Weights of a small masked image model.
Training: soap at rate 0.0016, 40000 steps.
Data: 395000 training examples, 6.5 epochs.
Rows from block 2, named by matrix and row number. Rows with one number belong to one neuron. Each number is 50 + 10 x the weight over its row's rms, rounded and kept within 0 to 99. All counts start at 0. After the name is the row's rms in percent of the matrix's.
# fc1: MLP up (model.blocks.2.mlp.fc1.weight, 384x192), inputs 0-27
# fc2: MLP down (model.blocks.2.mlp.fc2.weight, 192x384, transposed), outputs 0-27
fc1.41 112:40 60 54 75 51 39 46 54 62 63 53 60 39 52 30 70 69 63 62 31 45 46 58 44 53 56 46 51
fc1.42 117:55 47 53 58 53 49 48 76 68 48 49 55 36 38 42 40 43 49 40 78 40 44 55 57 46 42 37 46
fc1.43 088:54 52 38 44 42 39 51 46 55 49 49 40 43 69 72 40 57 55 50 40 63 38 44 46 46 43 45 45
fc1.44 097:58 51 61 60 34 54 55 56 57 62 77 46 55 21 38 54 64 55 64 62 52 69 64 58 42 62 57 46
fc1.45 089:65 47 70 61 41 61 52 65 60 58 56 51 67 58 57 42 60 59 37 43 47 56 45 59 51 58 63 52
fc1.46 158:40 49 23 59 59 46 50 38 51 67 59 49 51 42 47 49 46 63 47 58 48 52 63 36 53 48 66 42
fc1.47 086:58 52 57 54 70 65 56 53 58 49 64 44 53 54 54 46 55 57 37 50 39 47 60 49 65 53 32 50
fc1.48 102:35 32 40 66 53 59 62 42 63 39 42 70 39 54 43 45 53 59 52 41 51 55 46 48 56 50 67 71
fc1.49 096:68 44 40 39 39 61 42 60 54 67 57 54 67 50 35 29 60 43 45 35 56 41 61 46 62 56 58 49
fc1.50 098:58 52 69 47 46 58 40 59 57 50 46 39 48 50 30 38 44 59 64 40 31 44 38 35 72 51 41 48
fc1.51 094:64 42 62 40 35 55 56 42 48 35 38 52 62 65 34 53 52 44 61 47 45 37 39 63 44 51 44 44
fc1.52 093:48 43 50 54 34 58 62 57 46 31 60 45 72 51 68 57 52 35 45 61 51 55 30 56 56 63 30 53
fc1.53 102:53 32 73 44 57 41 55 51 55 45 49 62 45 58 51 42 70 67 37 40 62 65 50 55 49 55 62 39
fc1.54 086:45 69 66 32 48 69 43 33 54 49 40 71 52 53 54 34 55 47 39 30 52 49 36 49 57 42 48 34
fc1.55 119:50 44 35 54 39 58 54 68 57 44 41 41 41 61 39 43 38 48 67 54 45 63 42 54 49 48 43 66
fc1.56 092:47 60 40 48 42 61 48 57 36 41 59 71 48 48 37 38 53 51 30 61 29 43 38 54 26 56 46 43
fc1.57 066:37 66 69 45 38 40 51 63 45 54 64 40 53 49 57 46 41 62 60 58 44 43 42 37 59 49 42 44
fc1.58 098:75 24 65 44 42 49 40 53 51 44 59 50 45 54 58 50 57 64 59 58 48 58 35 54 54 57 59 47
fc1.59 130:52 66 59 36 63 42 48 49 46 61 62 61 39 45 51 43 67 46 71 59 65 54 50 63 65 40 41 57
fc1.60 111:51 49 63 39 40 69 51 39 51 48 70 60 51 69 38 54 45 71 40 35 48 60 49 64 61 59 52 52
fc1.61 076:33 50 51 30 50 35 43 50 70 44 58 39 59 48 56 49 54 39 38 46 31 44 49 41 43 49 46 44
fc1.62 110:64 56 47 56 43 43 41 47 48 57 60 71 52 39 27 64 59 56 45 37 24 32 56 35 52 37 55 41
fc1.63 086:60 49 53 40 59 45 61 44 44 58 58 49 40 54 45 47 57 31 62 23 54 64 55 54 39 48 52 53
fc1.64 087:30 37 61 48 27 51 43 55 56 20 49 50 52 57 51 50 49 55 42 61 59 67 54 52 57 53 50 63
fc1.65 108:29 58 50 55 56 37 41 66 35 61 32 52 49 47 68 56 59 33 39 49 58 55 59 57 46 64 43 52
fc1.66 116:55 35 51 57 62 61 52 58 35 52 61 46 43 45 51 48 69 47 47 58 40 61 71 64 35 41 53 43
fc1.67 079:41 57 77 55 56 61 73 60 49 57 49 39 56 66 56 73 33 59 49 49 54 38 52 54 70 50 24 44
fc1.68 103:36 63 50 30 38 41 60 37 45 40 43 48 51 34 54 61 56 57 65 45 60 45 48 57 40 65 46 43
fc1.69 088:52 48 50 45 51 60 33 56 44 48 40 42 45 48 46 72 55 42 56 46 44 49 49 55 43 51 38 65
fc1.70 111:58 41 56 50 39 45 47 58 41 46 57 44 53 65 67 54 54 58 53 55 48 25 45 48 59 59 65 34
fc1.71 128:22 49 47 62 47 34 59 35 57 50 47 57 61 48 60 64 53 41 31 49 55 74 61 53 62 44 50 44
fc1.72 101:50 51 42 61 61 34 44 60 52 50 42 58 48 47 54 46 48 44 36 58 43 45 50 44 48 44 68 59
fc1.73 080:68 67 65 53 67 48 62 42 50 50 31 48 48 47 51 58 59 52 48 54 49 37 50 42 41 36 65 35
fc1.74 082:44 46 42 45 58 49 48 42 50 57 25 58 61 53 53 49 47 41 63 67 53 44 58 21 48 62 44 52
fc1.75 100:49 34 49 43 51 36 63 48 49 54 59 47 54 56 54 47 58 57 36 30 69 45 44 52 61 35 51 51
fc1.76 077:38 70 52 51 38 68 53 47 60 52 45 47 60 34 47 36 62 63 48 30 42 50 42 62 55 44 61 18
fc1.77 146:70 40 49 63 47 46 39 42 61 44 47 50 46 43 54 63 53 40 53 51 45 59 45 39 37 49 71 59
fc1.78 133:58 35 53 58 69 64 52 51 45 61 32 57 52 57 63 47 73 57 52 46 35 40 62 34 46 57 61 51
fc1.79 085:58 29 50 53 44 59 37 55 54 47 77 51 56 47 41 52 42 42 68 47 45 59 57 57 45 53 56 57
fc1.80 110:55 72 41 57 57 51 46 45 35 45 57 41 44 47 47 54 72 73 24 35 48 40 42 32 42 51 57 66
fc1.81 133:47 45 45 50 64 41 36 55 41 52 41 52 47 50 62 51 37 53 38 33 62 44 64 50 56 42 63 37
fc1.82 106:55 51 36 28 59 57 48 41 43 50 72 38 62 41 59 41 35 47 67 44 54 34 50 42 58 45 48 53
fc1.83 097:58 65 59 55 60 66 49 64 61 50 43 48 45 49 62 50 60 60 23 41 51 54 48 50 51 53 41 61
fc1.125 098:54 45 29 50 58 53 48 30 38 45 60 61 43 59 75 59 45 52 46 49 49 46 55 48 37 49 81 42
fc1.126 115:60 41 42 54 53 56 51 53 72 83 64 64 37 56 67 45 37 51 41 52 46 38 67 35 44 51 56 53
fc1.127 108:60 41 43 47 57 44 43 47 38 41 64 34 67 32 49 45 54 55 54 49 53 51 53 47 52 64 56 39
fc1.128 082:39 60 77 46 47 42 58 44 59 34 44 40 54 58 47 40 65 56 72 38 40 46 65 48 52 48 27 49
fc1.129 090:62 72 66 49 57 52 38 46 44 48 55 49 39 42 65 57 54 57 45 32 58 40 64 65 58 55 62 51
fc1.130 098:49 42 62 46 39 37 56 54 52 54 43 53 50 57 48 52 52 53 52 43 36 45 30 61 46 61 77 39
fc1.131 081:43 61 48 48 44 51 57 44 53 67 57 61 66 42 53 40 47 49 45 39 45 47 47 56 52 45 41 52
fc1.132 074:49 51 51 51 33 53 42 40 61 58 37 39 56 54 62 49 50 50 45 57 52 52 54 67 62 43 63 47
fc1.133 078:30 68 45 42 46 54 64 69 39 48 63 66 64 38 52 63 62 48 45 47 61 42 56 58 47 56 51 46
fc2.41 095:76 51 74 57 55 38 57 61 52 46 44 27 48 30 50 55 40 50 58 58 50 51 57 56 40 65 48 40
fc2.42 150:55 51 42 53 55 58 55 22 33 43 42 56 75 46 51 53 46 46 54 32 65 54 38 47 57 56 58 52
fc2.43 091:48 48 38 58 65 57 41 63 50 40 51 58 53 58 46 38 44 61 49 40 51 64 49 61 47 54 51 50
fc2.44 093:38 65 42 36 71 51 53 51 57 34 54 46 53 53 59 41 38 38 53 47 62 52 70 47 53 27 46 40
fc2.45 094:48 39 60 36 36 55 29 51 54 32 53 40 62 50 49 54 50 51 47 59 33 60 49 50 57 45 38 26
fc2.46 169:32 44 50 50 63 57 58 28 57 61 54 55 54 43 57 52 48 51 61 53 55 50 49 51 42 51 53 48
fc2.47 092:49 41 60 46 62 41 50 42 58 35 53 52 54 70 48 51 69 44 56 42 45 40 55 54 54 50 51 54
fc2.48 099:44 43 62 55 36 49 58 50 40 52 29 51 50 39 55 50 67 59 52 43 42 49 40 53 49 74 47 43
fc2.49 094:44 71 45 21 55 45 53 50 42 50 55 54 54 48 50 66 46 47 47 45 66 48 35 47 57 51 56 57
fc2.50 108:50 53 52 44 75 42 62 50 57 52 45 46 67 43 60 46 64 50 47 39 55 60 49 36 60 33 44 47
fc2.51 095:37 60 51 59 61 60 39 56 56 47 53 50 47 32 56 63 79 58 57 40 40 46 67 43 61 46 54 56
fc2.52 100:52 31 56 46 60 55 56 22 39 46 48 48 61 53 60 66 41 51 44 60 47 47 48 38 58 55 46 45
fc2.53 109:35 54 48 49 48 36 60 64 43 56 42 58 66 45 48 66 39 30 43 54 41 56 52 41 40 60 44 59
fc2.54 089:47 43 53 54 60 51 33 62 64 56 43 48 55 41 44 53 56 27 27 43 60 46 41 44 48 51 28 46
fc2.55 118:45 46 46 50 61 51 55 33 42 38 52 56 60 48 52 43 62 31 51 52 43 33 49 59 66 66 54 56
fc2.56 089:43 47 47 54 47 68 40 89 47 42 61 52 50 60 29 44 57 41 54 53 49 35 44 49 21 52 54 59
fc2.57 073:52 33 37 57 48 35 55 54 48 39 53 80 65 54 42 50 36 38 46 48 45 38 56 51 45 49 57 34
fc2.58 102:40 45 54 56 51 54 49 46 44 53 59 44 59 42 53 55 29 41 38 45 45 45 47 42 45 55 41 60
fc2.59 131:41 62 35 41 43 52 63 60 64 57 44 65 46 59 42 43 55 54 53 54 51 37 51 62 55 47 52 56
fc2.60 107:66 42 47 42 74 59 71 58 44 49 45 51 47 41 35 52 43 52 53 53 29 60 44 48 60 56 45 53
fc2.61 081:58 60 51 32 41 26 54 57 59 46 43 48 52 37 59 50 53 46 48 35 62 49 45 49 55 50 44 42
fc2.62 094:26 64 52 39 33 21 49 49 56 35 52 36 48 60 51 45 56 48 59 66 38 38 66 50 46 64 55 42
fc2.63 092:65 53 50 50 46 64 53 40 50 52 50 56 44 54 41 36 28 52 67 51 57 61 66 74 58 54 57 48
fc2.64 091:64 50 61 54 49 35 38 49 61 47 42 53 49 60 57 60 75 35 65 54 48 44 50 53 59 49 48 53
fc2.65 100:48 60 60 56 41 51 49 60 48 40 38 40 52 43 66 37 58 57 51 53 53 64 50 55 51 43 34 65
fc2.66 113:56 34 48 51 47 43 53 49 44 38 57 51 49 45 63 43 48 57 42 24 64 52 58 44 46 43 34 41
fc2.67 093:65 42 36 55 57 42 45 53 55 56 49 49 53 39 47 36 33 61 30 51 55 29 68 70 34 59 58 45
fc2.68 107:56 68 52 58 80 84 40 46 66 50 43 64 39 51 54 48 40 44 72 58 53 43 62 34 47 53 38 47
fc2.69 093:62 53 42 46 61 54 47 52 47 63 52 57 28 57 39 45 36 52 42 42 47 49 36 48 38 68 47 49
fc2.70 119:39 48 35 33 62 45 44 45 61 52 47 50 44 57 46 38 61 51 54 56 53 56 65 57 42 45 40 45
fc2.71 111:52 42 65 68 66 65 65 39 49 57 59 68 72 44 65 41 58 43 76 56 67 56 64 46 45 71 39 60
fc2.72 100:58 50 35 65 58 35 61 53 47 57 45 76 58 61 36 56 37 59 45 49 44 45 40 46 65 66 43 66
fc2.73 086:58 58 44 46 63 66 63 57 43 62 33 42 33 62 37 40 64 51 57 50 44 49 39 49 54 36 46 39
fc2.74 083:68 35 45 29 52 41 37 58 59 39 44 55 67 63 57 45 51 54 51 51 55 57 52 39 59 53 61 29
fc2.75 102:49 48 43 51 45 49 47 52 56 40 37 40 62 30 51 42 43 53 43 53 54 52 41 56 37 49 30 57
fc2.76 082:34 53 43 62 55 48 58 49 52 37 54 49 42 45 56 28 45 46 63 64 50 54 64 42 40 47 61 33
fc2.77 135:41 59 54 43 47 56 56 62 42 50 54 56 51 56 33 41 50 63 37 59 52 48 47 54 41 55 36 51
fc2.78 122:56 61 31 42 53 61 56 31 56 42 41 52 73 54 48 51 66 43 23 60 48 60 43 40 55 34 46 53
fc2.79 090:34 59 47 41 50 40 66 64 38 44 54 43 49 31 50 51 51 57 52 55 57 28 54 52 42 44 63 47
fc2.80 100:49 51 46 51 80 46 39 61 56 43 52 53 25 46 49 43 58 51 44 46 37 38 45 53 70 72 54 57
fc2.81 119:58 48 69 45 39 54 44 68 44 58 58 42 44 59 47 46 60 55 47 55 57 49 53 68 43 62 70 49
fc2.82 104:52 53 49 47 62 35 47 59 52 52 58 50 49 53 52 21 47 58 70 45 42 42 46 44 46 46 41 53
fc2.83 098:47 51 51 61 33 49 42 29 30 53 59 41 40 38 67 55 44 61 57 55 47 51 71 51 43 47 47 56
fc2.125 095:44 47 42 54 71 57 56 42 36 33 42 32 44 59 62 74 46 63 58 46 49 32 43 46 63 73 64 56
fc2.126 114:27 66 51 58 65 58 64 45 53 46 36 38 49 54 62 50 33 52 52 47 55 64 56 51 60 39 66 44
fc2.127 127:50 39 37 50 45 43 48 51 47 42 31 59 31 64 40 70 24 52 62 66 47 57 57 48 44 51 40 50
fc2.128 084:49 32 53 46 55 48 38 52 43 57 40 57 59 66 51 60 48 66 51 69 44 32 70 57 56 52 44 62
fc2.129 086:53 62 65 44 52 50 46 51 56 43 54 47 46 44 48 38 53 57 55 52 48 53 41 65 46 43 57 52
fc2.130 101:50 65 47 43 55 41 51 63 64 57 51 48 54 36 53 56 50 58 58 50 58 42 42 47 73 57 58 44
fc2.131 093:33 55 59 58 68 51 58 49 61 49 53 40 65 42 38 60 42 41 69 63 50 48 51 41 48 29 56 47
fc2.132 076:47 46 63 56 50 48 33 56 50 60 58 54 34 62 58 51 42 69 39 18 48 47 57 57 58 37 50 43
fc2.133 081:53 51 47 59 47 40 54 55 60 47 51 57 46 39 47 43 42 58 61 39 48 51 58 35 55 58 37 46